{"model": "spectrogram diffusion model", "dataset": "single English nouns, adjectives and verbs, spoken by a formant synthesiser in many voices", "train_examples": 78125, "n_mels": 64, "hop_length": 160, "input": "log_mel", "spec_augment": false, "win_length": 400, "conditioning": "none", "arch": "uvit", "objective": "edm", "cond_dim": 256, "norm": "layernorm", "norm_position": "pre", "hidden_act": "gelu", "mlp_ratio": 2, "head_dim": 32, "fused_qkv": false, "qk_norm": true, "layer_scale_init": 0.1, "parallel_block": true, "inner_norm": false, "patch_size": [8, 8], "layers": 6, "width": 192, "positions": "relative_bias", "init": "kaiming_normal", "residual_init": "none", "optimizer": "muon", "muon_scale": "match_rms_adamw", "learning_rate": 0.0041, "momentum": 0.95, "nesterov": false, "orthogonalizer": "newton_schulz_5", "adamw_lr_other_params": 0.0014, "max_grad_norm": 1.0, "cautious_weight_decay": true, "ema_decay": 0.999, "max_steps": 13900, "batch_size": 256, "epochs": 45.5, "lr_schedule": "step", "warmup_steps": 2780, "weight_decay": 0.03, "adamw_weight_decay_other_params": 0}
Rows from block 2, named by matrix and row number. Rows with one number belong to one attention dimension. Each number is 128 + 32 x the weight over its row's rms, rounded and kept within 0 to 255. All counts start at 0. Numbers have three digits each. After the name is the row's rms in percent of the matrix's.
# q: attention query (model.blocks.2.attn.q.weight, 192x192), inputs 0-63
# k: attention key (model.blocks.2.attn.k.weight, 192x192), inputs 0-63
q.96 120:134131125100155108201120145123152088084154106092103190129159091083125112073128145112145098133147105121073103066127115114068111117112093112144070070140134119172137100166176101150157148156050156
k.96 095:168110097139097106193149141121084151147200139164097178131136081117147102162150105115125120093141196132132119074108107079200152113175043102131111123139137126208100127100088112167109073157107115
q.97 093:151064146131158174116176138139121136111113169138095128144104135129103161089138105066135132104132134169154104056156157126083125159093095093139119068136132162087130110140138118052131156089125086
k.97 104:161042131127158163125128075038175169081110103146131080160148092103165121155087101123081118086122167148143120136159140142097147101122102095071121109102118111147137082133126134114133150116125125
q.98 104:120115118120123101158134082074157116116061159110139116135103135099176093169150109133147109154144159134109123169089120111108169151156104121144149157104126063118180132114092170176185071075177154
k.98 108:182136099168104076141102124173111168115189100080101132156092133096064115120080109124125128062126117109200133147147123144115120128132048134111101111153169119132139095114097084133194123185108091
q.99 105:090118129115156165041117114119066105125176092134147142155114146186137146109102141153125180105148153096083181153071166120114116082102129162109117145147089123089143130053123136194140112127101122
k.99 099:163177144084135171075116195121124125157178100153152148119070120110193102093084081170142121125115166140117134152115060133118052163143154129116108109172160113115122095191154142087084127158131151
q.100 101:144147109083078098100119064103111096139088139176162064104053093176066120157092122113100161122153165144105084162107118118130114126149109087157069089068102077180128148140059144130135087147127129
k.100 113:096127136110158130071118162160111125213146146150181153146117113145162112100136147139130183129150155111130113151145175095076086148136130127103148163122088159120140142147206132141072073128128157
q.101 104:153136162143088092055136139106164117118063101141103146103167167147128145124089128143160168089152082169134127129122180161085117215090096096108143131106155140076134097069138107084144144118118137
k.101 116:139109102106157108103144150162127121183158126178130137143115058104167095156166117098155092126147075117158151087159107134141139137079128089157094168105142193151054104120113170083122111093094141
q.102 101:129133144107172158160114182197106137177154138102133122117108108126096103128092139154213100192143107122145169134103147131184106104120165103148135130138088089124075145157163109093109109131185141
k.102 119:057151119076113113073094142167137162176081139082160125139109133140156139103096218138089146091166132120112144105172096156141141107146147097092099166175134147148124132107086167200098122183138139
q.103 100:092162080121146119136111138171099139164098175128157140098139118059125186060159135144066143121121132132170149148114099145187108160099157162130171103135056100126098099128185084074139128091094131
k.103 120:080103170111138166162123141117128165110127075143116191072160107128074120078129095126134082177134138118092128186139103154152139129102184110161142141105110128159133156107167163169078165105116131
q.104 106:116106073147111087125130122146197145111054133186118125106148043103107128155183150176163124105116120122167145150145118148142085172153162172085170171136100085165157142103142139124097144081126094
k.104 099:148113123106139135141129079158148114100095173089109106098112171126174171113161175126063154166118159114120111121073135084176128108092179148105165110100087144100094118110152139144167179117186140
q.105 115:117137137144107113162097187150150145206151134071142166166122059103124089128156198130113098153117187138185126175089130116099129123138121183181113159143104087218113194148125104131070074120091147
k.105 092:146149137131085186156129126130160185076135130145108154158154204142147134158078133132176121122123127172127131074113109115129137152150085153121180118214112117100149104136165067122215103161099097
q.106 093:134149111087108095126166178149093154116126156163161136131110086121124087147148111109140078137122043096091074141144146098102131100072122120105102124092121129130092113121172147165197149148069134
k.106 091:167115179161096146159105159080089061086166154151159136075111155132136160139110012138148132127069139117164193096127115134167136146131135109166131156129166172084137081120136116055128162160130092
q.107 105:124187126190146065131132092115113134115091111113116084182144159057129078129124090106168121174132169159138109160116138119136104108111115120136107056116060169117128136112045135127146081146148115
k.107 118:128108117066113133163195101153230118074104138083098148065148152129093138089088145095134118135132127113150067159175099127117159151119184155134159112172159171109153161075197133150131151146157188
q.108 105:159100136153113172101132119039135109119141092115118155140191122154119147101132108118053137112174185133114150046162088165149125148118095061136133143145138161075147093163138116087091176108124183
k.108 095:170140127129140075124136155119094097198130169066069069157128091124165135158158132184155131132171153156149095083103109071131181179108141137193150101110102104129134076090136150094110127095086150
q.109 098:222133146140159162146136111144083135149087161068113096134115160097170154142175133163161123110112130160145088118110117116091121120088126168121133099058172114130085104108165158074103166177139170
k.109 086:078164110108128166106142130103120152104047086138157135120120150186162138093102121129098123110194109160177109134087135139158113139130180130193100130128084153112147188114144114146152143081149148
q.110 102:146142163120160108123094104169115196179109111105153109152125154156119108111108112096099078094152099121189116100125202160154115086140104136090131102074093133149139146129117100164108131149110120
k.110 103:145152142082119114114159146167099100192059128038165085167128106166083083157117144154148136135143150133134175119091121074150135169161161154121114130123050137126200096144079090080118098153114111
q.111 105:155083113129129157163119182132145143093116127105089152062183126097120193094203091136173054152127090094033128100116103140109129176130137115098150130137217129135169144102170081140182127108118181
k.111 090:089106084162199127097122161146098096089163144119103148182120104093132115173118190168142113209198150111103164086113113127075078101104135164130123102122073125133102086119090092167170141118203139
q.112 109:152132169137098116144083133126117134119172184154072131178112090100171150121134100138163148148135149115153117127150117089145054100167083137163126142169128147114107128164152135138117160119208089
k.112 107:100117122161165115168122150120141094082105114168160104100084112103076122130205133106104146210165100173105136130135155143128149127129165120105131073096172049081195118168102141150115182154148160
q.113 106:124087142089092141094118137086153146087145098124099184109112126180076168138077150127162092118124145136147084119125109174135142096096132091168122098127243146140172166120161136176060133119131225
k.113 097:159121143132171149146090140103125159096126101100071103064136148094123085069150064119117132152121180120160114132091103139131144110130050088157099108104186134145126179069138129128140148076170126
q.114 107:047183102095144142122105122076117161131176137185104157134121114140087157079145102049133107185142127157143156059139109151123160115180158123131135146152134163122172131150149157163147165180147070
k.114 086:082134112142082043194172140136135115163108175142112102149105097134180087162147195054141145133122107144136163102129176102119117081131131110155192135109119120115103082135040148112143079101130131
q.115 096:068077100135131108105104116125147109155154126094182105124141126124176140142110144133109117128093106135079139113173075136161210099143129111129150175129109071143114131092140151152157146113126128
k.115 107:132112156130135112150119089111149134088066113125098126184160200139163155061108157151110191122072140142102172145159131149112143164166138114061181104191155088044175125183146095162119143162122093
q.116 098:138091128151085140180158119173069134099111123135100102091136125161062133096174138108112134175092159147161135118123128094112131082113148194133134136101153159085136065145070159103110084084168105
k.116 106:137098130161157154088163102099103098095171083179137153062117094133086141176128113139178109080165079109087078116117118161117087095121126115129114119074107174172092141114159133074110132080126139
q.117 098:103119092105088150130161139070163115086072144122117173134165119148135134111148136105128161110089094142141103121133091099135094153145122107107177140166104148127135119062104132127129105123131108
k.117 123:148125096091060105140151142122154112159119168083124131184118063148103132125152097055170148119112088110144132158143151067158141141172153123161126190174144120180112125153120122095077123155142111
q.118 103:154165154152102151086166075128080138118169121102187079118102082100065140171115136136128129159155212057113116119180110128126144141118117143122127074171099120157173101177120108106098169131144040
k.118 088:136131160106129089107143106170129100182126152115090130120171197113158141102106165155098106144128142097139127163146159081102112094099089164110193133097167102100101129145162162110111075120109154
q.119 109:095103145164112122114118097169149121155164135137108077108097124178139143127097125146125182094105175131138156129153097175185115121119092131125074112106201151129118126149090119118152141101124124
k.119 104:119126137154140038139144121183135149148097101109125113188152147182147126103147154153106110103110135129153127130105125116107162179147092143142133133097105158099124124151122125204169069133140139
q.120 102:143133098134134143097067154175158106159141174125086136109139207162204141181078169129120170097167132142173184136079079088171120174150166130115151146169125153103144181105143163135149140131133106
k.120 108:179143098162097137142127099127126095137171147164113095125114118071088134197199174110110147167133109124142128113107177122161106103137138145167086145110094097140098149184140101123145111094152146
q.121 099:151126091167126100162189103116165140082121117112155125160155143158171090143067159046125165166134144122139106131139152122097158135118076106090127152130159118171161067118096133137129141152128133
k.121 094:117141129137182150115098117130136146098121105163136155125095131128127092152116091127097098139149127142130133160154104187163076071085126185094124170147170085100129198130098169176121115103182155
q.122 107:100127086100163183087151148150128098185157136125156105106116169141089098102141088170049127096103127097106120191146170152155121094131155112125116160134092151105066182075112124115107116098143124
k.122 093:091144088097145132089090129111160174080108182138122136202137119136159138127174155083098163131056109177114102147132167094101111147091113135152140147124118198113130113116110117145175123119123131
q.123 097:102169135135097121127082093174081075157206115176157096121151153140116118158154149152077175141117062106153181187102090162108128059134202137163133187140087120127047156156142130135082100085101123
k.123 115:161162107114106157135125142147126110121150148106149079170098123100115122140076120175102162101073119127089163128145123186102163128144080143082210150180152079155090092106103131137106148148112054
q.124 106:165133160146139171133173150111142110085095066131106101150113153167167111177125080144082117085109090129122164138119181121151179120182153148111140107151094137113118139145073116148150095187132134
k.124 107:096176155156167117154109143117128083103115134112177111090160130074096164126134135133175122132089075104110128144138158137128104094093197136242112098083081121160167126111083149104098113105138146
q.125 101:114092158137170176082083147131186197091127089103153111124126178159150108145084068159150089101113117114095077124177134116166108173113114135108156087139153129088146145157173147069131170149077142
k.125 120:142104182184094147095100068098104100172183059174165197101167168158122147133125101110147101120144119094120093114084139125119168093102123050140115126132115150134093132123195117115140119097102146
q.126 104:129099148060152123154203175083119125110124120156112127128099138122155197122151157166099130114112154151090089108115131098111178185167174130105100142132167126142134161130070159096133171160169094
k.126 114:118164143130177135108133127126141137152106099146122171088101217143137113150090098136061130095111137107092145144066166201101103201163077127084087081111152098155107190148114054092149130155068108
q.127 097:130142163131129102142132092121116118147114157147154188146124179149166068139084110129164134118095090098139130093115154110154140109112085133127123234091103158125067114172152103162154111161106120
k.127 113:107094119161143147132100121060095144057123148133135109093138116129079170125198120144166089154108100123122094188132097169113093080144153176115108094119160127066174161143144163146111217130061131
q.128 109:121107183129089151080063093129074168072144144166079163198121154183209109136122067106068140081146224149145128122150155144138106089115091147092088102104140163135121182116109155163129116121118062
k.128 108:093030122106134148118149127160099139115133160130103113185097116132158141088100114149076119141124180154113074138173105153189099112098141135064059128131103109155141109136148167149090204072143067
q.129 108:106144133126149133123170139114107128130127123163099191158140100052159106117126151108166122134189081113122138138107080106143104114073099102144203073112064111120193110161149144136143112176053087
k.129 107:107098115149117162151118128144113123109136148152101131184125153120155087132139182131102099163184145132122121078077123108128144089127067019171147164113098158139144102191073106161076119116123110
q.130 105:123166162164199079058146128123176089148126088100122100116160153104080126110137183178155106084120117100105138154159151169110133177126146104085171119160145077079180115087168154121132118197080117
k.130 096:116131098164135176109117133101096110154166097074132113159159137118096135138131139188163084158078130099082154129192158161103184143091134125084096141108121105140099119102144109097155129120176128
q.131 109:165103086141136131179106097134116173102144072086150097148178165092108097131119106193119080117131119111105152125139155162073127141120082138126194127130130066136119122123085100128080153125034145
k.131 106:134145073136190159128091148149152147158155134090156122152161091129164158117120124124111123101142064101101163130083150170053108100139175164184155126150114092098131102150146144119140163169064137
q.132 092:166170134129146108114113113120154136128175143138111140135146166061123126156122093121124126176150106129018126117114148111156174151132146182178122101214107145152080143154113131155141147173120181
k.132 104:104144147087109119133053113160143132109145132104190188140115167098087106063141128112068117166083119123143122170124155099178162155158155193131171182229113106136130120104137092148127120098173096
q.133 101:104142165099038151115144161141164211165110163136085162096067105174176131102136106142116160112144115000144198134132102138177109115166149076106144171171160141126157133066139134135051139187106107
k.133 098:133119102131132136145151083126135154199031172140120102122099150123199094116090079100127131121093190122092160153114108118117133110163143070111150147121133100155121096092152131095111102116101108
q.134 101:113083110138069077108141096166145118161079103117138189137119122140099105126124188128120163131134033141128097109119129131091163132088109112187087113150068142148129186129048129123069071186137113
k.134 096:170100153129168163114145161121117106157085127114131191164126152110148116135167114082131177149155108148115117110100094149100146090139171139133089116150043161153052144137176111128103132169182170
q.135 106:160193175160146147087090122114112067112106136176093067149102135106119164121086097152147155116122096109119102109144118118108088125070172155104119134143120143121152109095169167095159138180119169
k.135 101:138183150121182168032086117101080111158109090125117059093108110104113144171086076189159102148120150121149082166154099118157071126053117186079079076111138192104124143126155164080144133134079157
q.136 116:107143165123125117108088124118103188129156134127106163100111109129208145117114127186116119097137152165117113163104095153174069107134122146126081154184154136150110115110045103127102174101146120
k.136 109:093099177098066108092143092117180098142085140118143187132135131174117149186147156146129117086113160119109099085193140148111130226129123109132066136126143136150116191101151171108088186085086149
q.137 100:100136115116171134105174176162120079132142184127170104084188207091127117128180048152100088169123136140086138138121090147099108108115132171113150109121120139109073149127169139097102183085108126
k.137 100:118135121106123074103132126174108140129189199166156142132118126113116144113112088140108148128145076142078093163105090148123087119086090127112143137140226141125073126176152154079094147125043145
q.138 107:111113134129145114110140138158095157070116189114148085114078136100107175112115113156139175147114185132099131135112099075109099108109143084122079044102116178117123122152144091096154139117101046
k.138 103:123084185164124104137153088120083141042108135163142108099067147134145112104161101188084160130173136116135183129156133051139159147158137130135106091115134135114135149183084096135165110115109133
q.139 111:076142094092133163112114130131159120141089073137121156180076103162136133090140136089122181127086148111077139158153105128194166156102116108097111148159188102134138120175162137150103133124157152
k.139 085:020100151168144142087125076093151119102132134149127138177137140159182161141184103119093146144129100067077140121153123108175180102063084140138084152141137082126136153138186124153216170134156092
q.140 124:189084108135089118105146156173150163154084141114073153125156132170119139179125160125125115106063152150122109085093114143126158113147148070136093101178122104114147155128174118131185080149149146
k.140 098:147135111116134122099118153101128134131160122124107125094138060154115169194113238198160071104125125167118105108126101168145136103162179148215113126219139069092185138069114127156190133191091180
q.141 104:120117107101149217101147124089064156126158034084131137139083098123153096095121097113077116175175184186198139133143161104150156148151108104149087117146111152163111136139114088166150115151174106
k.141 093:156146188139122128124117157107178117149148084132120126133079038093180151118156041133123133117125145095129160168100111162174104134143131134121166170110100186121121106109140127142092146110224136
q.142 095:142155124129112124127134093174071125168061141131172081174124142139097058067187098120127159144096140132155177144113126136087193112066154144146113133127113092118112095122118126167089121146129098
k.142 093:162123131151176162157128156172131095100060083116085123144139123127133142128101080185139152105132101149127166166111148078134146139119171185098165142097124110094132084114165112148129153120182127
q.143 102:165142102066124157163140135114095142136147154163108161075137093130124100100086125112129129112088159079103125150134196142142113187090123129148152148142183109134096179100134152126082110080126150
k.143 104:164079118084131112141165144143103130144152176221225142080154128076115129095135125136081108148115123130124105084103149126089128134149105129143183103079173102156075077203142160106096135136116113
q.144 097:166060113169129102167129117119191148098089111097149112160114128099141129085071175086143086116109106138111127149197114099139183203112061119178148127123177131124150099190144076143190196157146129
k.144 098:145154116119128080189132061133134164075102103118129086099152113163096099076061147095154205114137154129198133159159121124155099133130071077096157111050198105128111080169106080192143116096153154
q.145 124:079107164110185180112147151106127120175124098073180088197134126145118182117086152130154136149182115084145138121170150111113158097140114160125160121101137150149133118152167112169069153134114145
k.145 100:179112186137127181035156141142122096115111157107144109084125192118126132125098149180153138129151144149128089116138080076123133116123127110112145109110132122124130170121148151093089125123117205
q.146 101:156092076099119132169107166144123144113158161129106117037092142128096137124163130154088116112173152159154115132124162169105099102185142196100093151118137116079147094145112129063070132110223159
k.146 096:166146085148146140099082119113090119108171105100098064089131185123115134058170126220122125096155136151128118188066133149088087089165109148137162105104101131081087179125056098159072113161132106
q.147 096:134196103146139134105125185155090108144192126087167168175150149109102061120111134080165142144091137124175119112150068120113131081105120127084132197124143122118066119154127132179128122155114160
k.147 096:148128130104083118128185128111108165111134070151125191128138154150080155169124118088191106172067088142174144100132168130061107077104132167108122124131161185134155152138124115172127097173102126
q.148 100:112180159112144187193132183084125076132179149133163101129131104185165128124117115109111137120122180108091168131095140070131153128139102161181102155074143113180118110164138169061124115062155111
k.148 103:133210100136121138206100158138103094178147134099103087133110125139125072131108157164120142073151173074117117141108064145146100152112111175137092123124120138151181071136079131098129086131123118
q.149 111:118127119111083085205124119144089161164115166125090096083131112088161124170159213186095077151187128196165127175112138146127129101196111125114060140142144121140142144095076139161133077132110159
k.149 108:142129124155122072215108131151160171128128083024079161180174140138199125209182183122161124125152133167181142128109119090123082127165121169114117140160151151102098118108082093099184138091133143
q.150 110:159108113105147145090149080109092133165142121124097120114105104164120109153159153111123166101136151148135079127066157122067175100127120130082094097092078146167124156082069109157159092117118106
k.150 106:145150071129116129139166116125104156158178111120119095123079129115149099088162110124156160096165107102199153124096213110040124113147076132079114083084152139103159120144053110168122078176137155
q.151 121:167123141113100123175129173076148130125126168152117147066134111087071126199115112104106140132131136134104125080182122101156087143150152119109145092134136161155153146158173120080195113077114177
k.151 097:117126136124068129116152190103157174127148166172106141101126100148106154145105162041135103088111125149128187067192160132179122158134150096089118120121146144160169164177103159107101108104115114
q.152 108:139107147181176071142158070142173104126066122112083113158118100080063076145101119142110105163166104185176123135106107138086139160144095112164140093124152115098124176127147121156173166083177171
k.152 091:135141111153126094130145112154233135172104123096118128142089104092017084163139120025101165159149152101205100117091126155123093145082067092135155153159138124121157131130160118152112131148165106
q.153 114:114088124185126123151135150141146089122163148158134099109140152160141154129165168118159179143133076116141147149100115157133132135179158136157209135104135134093138076182116153105131131134181131
k.153 093:099111087126192143112142153131141160114153140177122109167100125149162168071170128113128127175114079116073154131160119120144122112147125135171128060142103097138096106162145154140144127125140090
q.154 095:091116115162053146125109114084074100092153121091116076123162124171118211150118113152168131133134117156173104066133096081143106064067117138124166162117132175137146102118107108097178162187077118
k.154 107:112098111117098186163199162080084106125146112129109151167180160189154166107118106124087160158136151144135164096112122128149165193145159144154175116120136167162152115087188097110152116104120113
q.155 120:115166156144124130153142122159139149182120094189178111126143030137096126116080100064106108076135153116134116107112154124136153135106104059182169146080135147197101074134131134141103071106152086
k.155 096:108119161103016103166130064126160095140093074139129134111110119134113106134148148126125092122144143112126098098176137122092186122136140056169119146139073159114112151091119131114154078139154086
q.156 115:098078145164150096135099104071145114103171115165140165166109127135176091181180119087135158064096140148110089094159126111102094149130166124132032145090104137141105123111122134097152144085144114
k.156 095:086126136151153068054159124079141108155099143126151125139133119120062115140051153102140096056122113182139133120103111109084097159118157111128089157126123116136127194111096116119085128179106148
q.157 108:125128144156098107078099116191187074096099240153169114067090148159138166101150105145161117161093077108136122101176153103158135158146122111082122162118117138063155122107173147083128113127112151
k.157 107:121175129170121079118084144134220084059101160155155176090166163160150091160079149082154176141123123069103125150130132147154161140152175082151157117086125058129175173101107148081133095127090165
q.158 098:153179093101151064134121154144145167100169090157109177095209163094098169136114117147163085155098136092130102176097125160160078119126151168116167134096134118099150157065137115174106185078137138
k.158 099:160172087087122127127108145153105149102136127158102200101116142081107145132170115108194125158088164141101107160117141169160124118126132154112089126153090117105131109063197158134129124034177116
q.159 119:140111097134127139140099086074163083132099059115133173149150137176146126100150152122126178174116049147169177183104140145144191170171192162164151144175029086141133111106081105112139135140128073
k.159 085:109158163141121162172081137093093113089076121133147071080172071105131148138155122129137075138094083125137095140165156159183143136140179147144108153151133116175141133100102183161176127164102135
q.160 090:098100100132106118095182115063080152165056117153137103097066089101158145195150167135066078069152140159143109135165164138154135155140156134092062175110122078144119131141122119107131135113113133
k.160 100:100099196127096189141123163088136167111068105109143094159121117146149140142202126120147140076162124133211169108107175153167144146155127122092004152167094137106118164142077113149132110115135138
q.161 097:165058167181112083156166078093099104109125189130130171153089075140167179142141115087092115160141136165077142170143086111118127131158164194174126093084141052149092113142145061128123150068106179
k.161 107:150085140143110125123084109127145123112095121095127148085100149133114143179156126069126202177109144141114098184070145120127109108099124152112108124152083184183107082081109099123117160096116106
q.162 083:103116186105115166152082144098126129199110139118148087135128127186137124097136184158141132101180129139167122149178148084162126114115139102137145119182086147105114119153090088113173125130125139
k.162 092:111144139117169102104099138133124123120151116158174114112109163169108064129134131150185136092081150127094134167184077106109143093110147098061166169178089140135161136047116115141139104135164081
q.163 092:129113104124174057189199160115152102136138125139163183126068076106136095118121097135098078140088130048145131129144158169071154132152109165108099139113166105162116147106064078189054131111131143
k.163 090:122088155162054175153140094096162108091126090136098123148140200151184153093144041181122123120136110149191144095098127152169117157172153218097166136115198138135112131143115170134079146132110089
q.164 083:149089149160103126163117136139132138111107083128106102082119158062131136140111157164149144133179115104109148107076098143112122163160072134080128102108089147124116103114104111169085181197144078
k.164 087:153128123117153046115131173130130114081071159127091193110140137107086139140087155182132203146148113140096124207123123125087123133082084181139142062132142080102098136123079105136187091145130146
q.165 091:137191133132170125093040102127130136155130127135126155178164100190108109101114124139171158164089123080097123120104109126099131123121127136171134200115132115159157125119226184116122148156138103
k.165 100:207171123145137106091137162125128143171108167162117140084115106092138093164137116109135110148087123115096019117093163064134133094106130113156117112158092144097131126114177180170099101127120136
q.166 084:134129180079131158092150158118134140167185188142112080116123127233089121149090099079129124163154152112100150075134110182120118116111121068131128127148192153115162126096180195135105070074079163
k.166 083:156139168089161130096087200161139109169084146136105082156087151134134078125110177058079155127144148078160173098157071082090080116154153045121172143100136177125123132137045131117104177132156158
q.167 080:153147091094155135121116140120113140166150160071176094128168112066093114066074151112137143099150166145159095123095155155155070117095090151094086143107142127174107143137133120165147138080176106
k.167 085:089102049112109143120133134150080161106140167087098057151172090095101098150083104164118123075137127137174053118142160182143127089107125165152098103139184117095128165100111090111132143097205107
q.168 080:113095100138157099118166064129125176135121145126128077121154156134092166110186110135096122136134110170134124115132132118168099127075175128153186152108146120122136142067145128070147134094130158
k.168 099:086159090096097139137127149143112174093153134109123128058104097141126173167176142139153085162141103147136131133155115138125086137113171097185081100111167134106126107120147154135147181173185184
q.169 094:139074099137113109130143174142089193079114114168094185155140085108150128171056138121076050156146131169125076171166105141160093113098145114125089145113163142112154160154135170062137135106113156
k.169 088:080137154121104155043081109093100133125137100133113223099121137135155116168128191158182131150165148118157115172130087141178109059143176119148110158103078113122136143092119235176111165120149167
q.170 083:102173123090143121119081071108106109124123103150140123086177222091133128108158128135131154105106125134163113146080144153166160064087139180170190073145109137103151155177142189101151106123109099
k.170 104:146122190212160053127090132128093080092148112100160095120128189096131121170090136128094180112102089112120133167136093144127158090122156162170195137082142089208130132125101133146057067093107145
q.171 098:143125138147155131134124067149158120147170100169139100139124118149104086182130192156135102096084105138102127163153089136068121112128135147156162154078126083184143141136117160115123133139112199
k.171 095:147142125156169114159138084137120089167193092136091107183110117147109119076098093204137143120105141091119137194142103153174077094144097147207124125088140095148232127117133102094114112097110125
q.172 088:134095158135105074146133090144095136132120110106175050158103117164165102099108151154078135091101135093116123162137119099134113133143109129183130107088111091109096126152152109175148138111099173
k.172 101:116115128136105114139096106148114186147152104149132039159126083164135122133108075120101155110071142124116094099102183123084094125137125120104126147116160140158111135096111068110085108112076064
q.173 107:153115173158113111182129129137161135103080119118145087153141075168201121125160119110074118061177100110121138123129135142087240122134178138167177152111120116162166098161077151144133119134131179
k.173 103:102200145172144111166118112136149098096084145136177144123146118087138090100112130087158151153183125079146116154127140107148146138057133138188118158081065142101169119134140095151089082136092155
q.174 095:182108162097078093167098152182168106131178084092117102146088161141156086112136098162157147166106106172190080122098105037141122115133118097032148093143164179086092179077158144115118141117099132
k.174 109:137117098135124110151154107108125087198146140068191052131127076158111155170140190169127135139076132095164135147163106063077139108087119179116140083040090118107119072152082137127179091054143113
q.175 080:095083129118101137139160140145148071137094110130144157149183123082089127128082144107196110114126097131191138108182143163168130148146095154142097094171098088080090107114186167141173137138105083
k.175 112:123153154120124115129130119190134142178124146127141184172062102093148103134127176090120068084153091179101121107097114153149140133103176109085171111155110138124110140146108158121129077080134136
q.176 090:095177152117158185130155130111066040122120106083087146157129175135109161041104082118202180133109113119115130082120131119080172138113087073099121148110091175054149127085123134144149117168171098
k.176 093:066161135161145103139137117129094069112109119200130079170109105168143140130161134158102192125148098125127145115117162135132187122166138134182113179095125109131116137067117147096109134158125119
q.177 097:064168142114135110107159159123106109088139074114144140120187192064094062097103146120173120161145115137155082058094106188090107156131086109184144070198128172090185163121123094198133093169140095
k.177 101:146129106077179167118184155186157144141173098156157153076118179161167100106170118096133109086152098146134142147062198183134130106139095114078167052165134089097120146153121156162128145160141113
q.178 096:117123132092043177102105139076147081116147163186113174132126080164098137066137123123133122079131170120121110103114164154133084153102153191116105082134155155139165095082159069153131156074150087
k.178 097:116148050058095147134201149102148172156125130155138089217119070126153115088113127091121138092149132132148074121134173115124144224150125123125102146144147102099096110117148134112152152119181121
q.179 078:114172075155129108125098164089123076073137129097095209115150182136099113119086158095083132132122192168164104125076162089163078117109151142120170128141044097158128127156056102123112127112162147
k.179 095:118109119166133098087115127143142082132110117086122209135195192139095152069134150095166131174164127135097094139134097108149153127073121145126199121184100111126124146128152131115193123135044143
q.180 088:170130087093130117138102106127135155110098122128135120063072160120141110140109111156179129131130060141044078107123124133135183100118150094099168125175178168134157163172153184105170077204092146
k.180 108:134059140173124082185170100133129156175070120090138105115099077089118176132108102170119035170176193128143072203153158074111076118126077109151105113079176096137094112149164143101189129139129136
q.181 091:177124087138144113108097163153108161152130139079150169094181122140093171156124149118143101182129145161098125189089163136073116120099126134125142122093158040123102107132147128109097132117105187
k.181 101:164176124119126135096102113119091149130136112139054159068112137154188169075136107148122141114128142188096171086083035167065178073147141117112121127107191137117117148118123130116156142138170120
q.182 090:140108112138141166126108105146171147125128164142081115107167131098113175060193103114127093164107160113070155141104134135193132168123142180144136124095128095122134124136138136119151163085153085
k.182 101:120082136105133121145177133155176101161143148117157181137127130118064150047119149105103057173138128111090163147141144128117176167158110100143173121081114120141127166210156140129063153141053188
q.183 079:184088107135157125077091099207137178212114132114159111111158102066101128182142148033180090164106103114127195117151111089120180133129195124144107154112132074164106144104110109116078152167133104
k.183 084:124118115051137145164094147124141188183109120145154097027157163085044146141095127099132092175094117155091133118196135103153105139117123158122114136147155102154151131157161146080163153169088081
q.184 091:087163112230209151119085181098152112073135180123069153149117149146146083149118107161104145117115129119090129109154098147163032137152157120090086091123153116115100141080055127093104142106128106
k.184 100:157118111195149157124152094084119159105119077155147155095175090145167103158107069132107128100127121106146101133172154150198108155120129098132108149091067102157149072173133174145116094145125132
q.185 096:147204100101086216131147130121148099116108093092123090093103128135183144121093061151199188076145143142137158086112152136141131114125096068083092129182123214138109092148146126140126136159180115
k.185 087:082202115111160146074111196101148061086218073146111103142137148128130069099143117141125124144136103064154114092180087137109111149204105165108118184183153138131144138117139154125122137175118173
q.186 090:060112129133153127195111117125159208111111095168130125136090111152110145124095167165097163106135152087156140094130143101108125106160141139144098165090090100163161137125160167147149102120099168
k.186 091:158109168105071162166106151064079162131134105132091157133099129135140146104117077112101107107098172156125146085077086140093140154195142156124128122149175126117152161165160170109091118192124093
q.187 083:156182123125114111084146159106104073131182134165111145106139130106109162151199135121163112150119121174088151101134136151092123133136164133134128111095107109085064109136049091189093137139109100
k.187 092:146101133137111177150121115092153121044161180156074089156104211172169123107173139135110111177101101161097142125160170124157136160137104146073131213120122104070117142186181122117153195129135149
q.188 093:098091104083099158128136136176136133145151174125186116146102076099150135151172075163033153103133132125156175114157070059172178112107077104123150169154073144159100116186161135068069170148195133
k.188 104:129146103093161134104105108136117117089112149170180192189155135096117158119094083141130137140126113171099171062094118151095091131071125088106175083216130155107112090126152051154135129123117091
q.189 094:136107092150110052089185162106095180102111162089126135151069087121148132184164158129077111172154121141157106191136175116111107114164143097099141132114145083137117136142135159117174087092155153
k.189 086:128150110088074133134144123158142133113135136030161108084206129118117185142096195097148103162145102088114146088145172049141090129179116105178127141107088168139143176131171103137177121186171144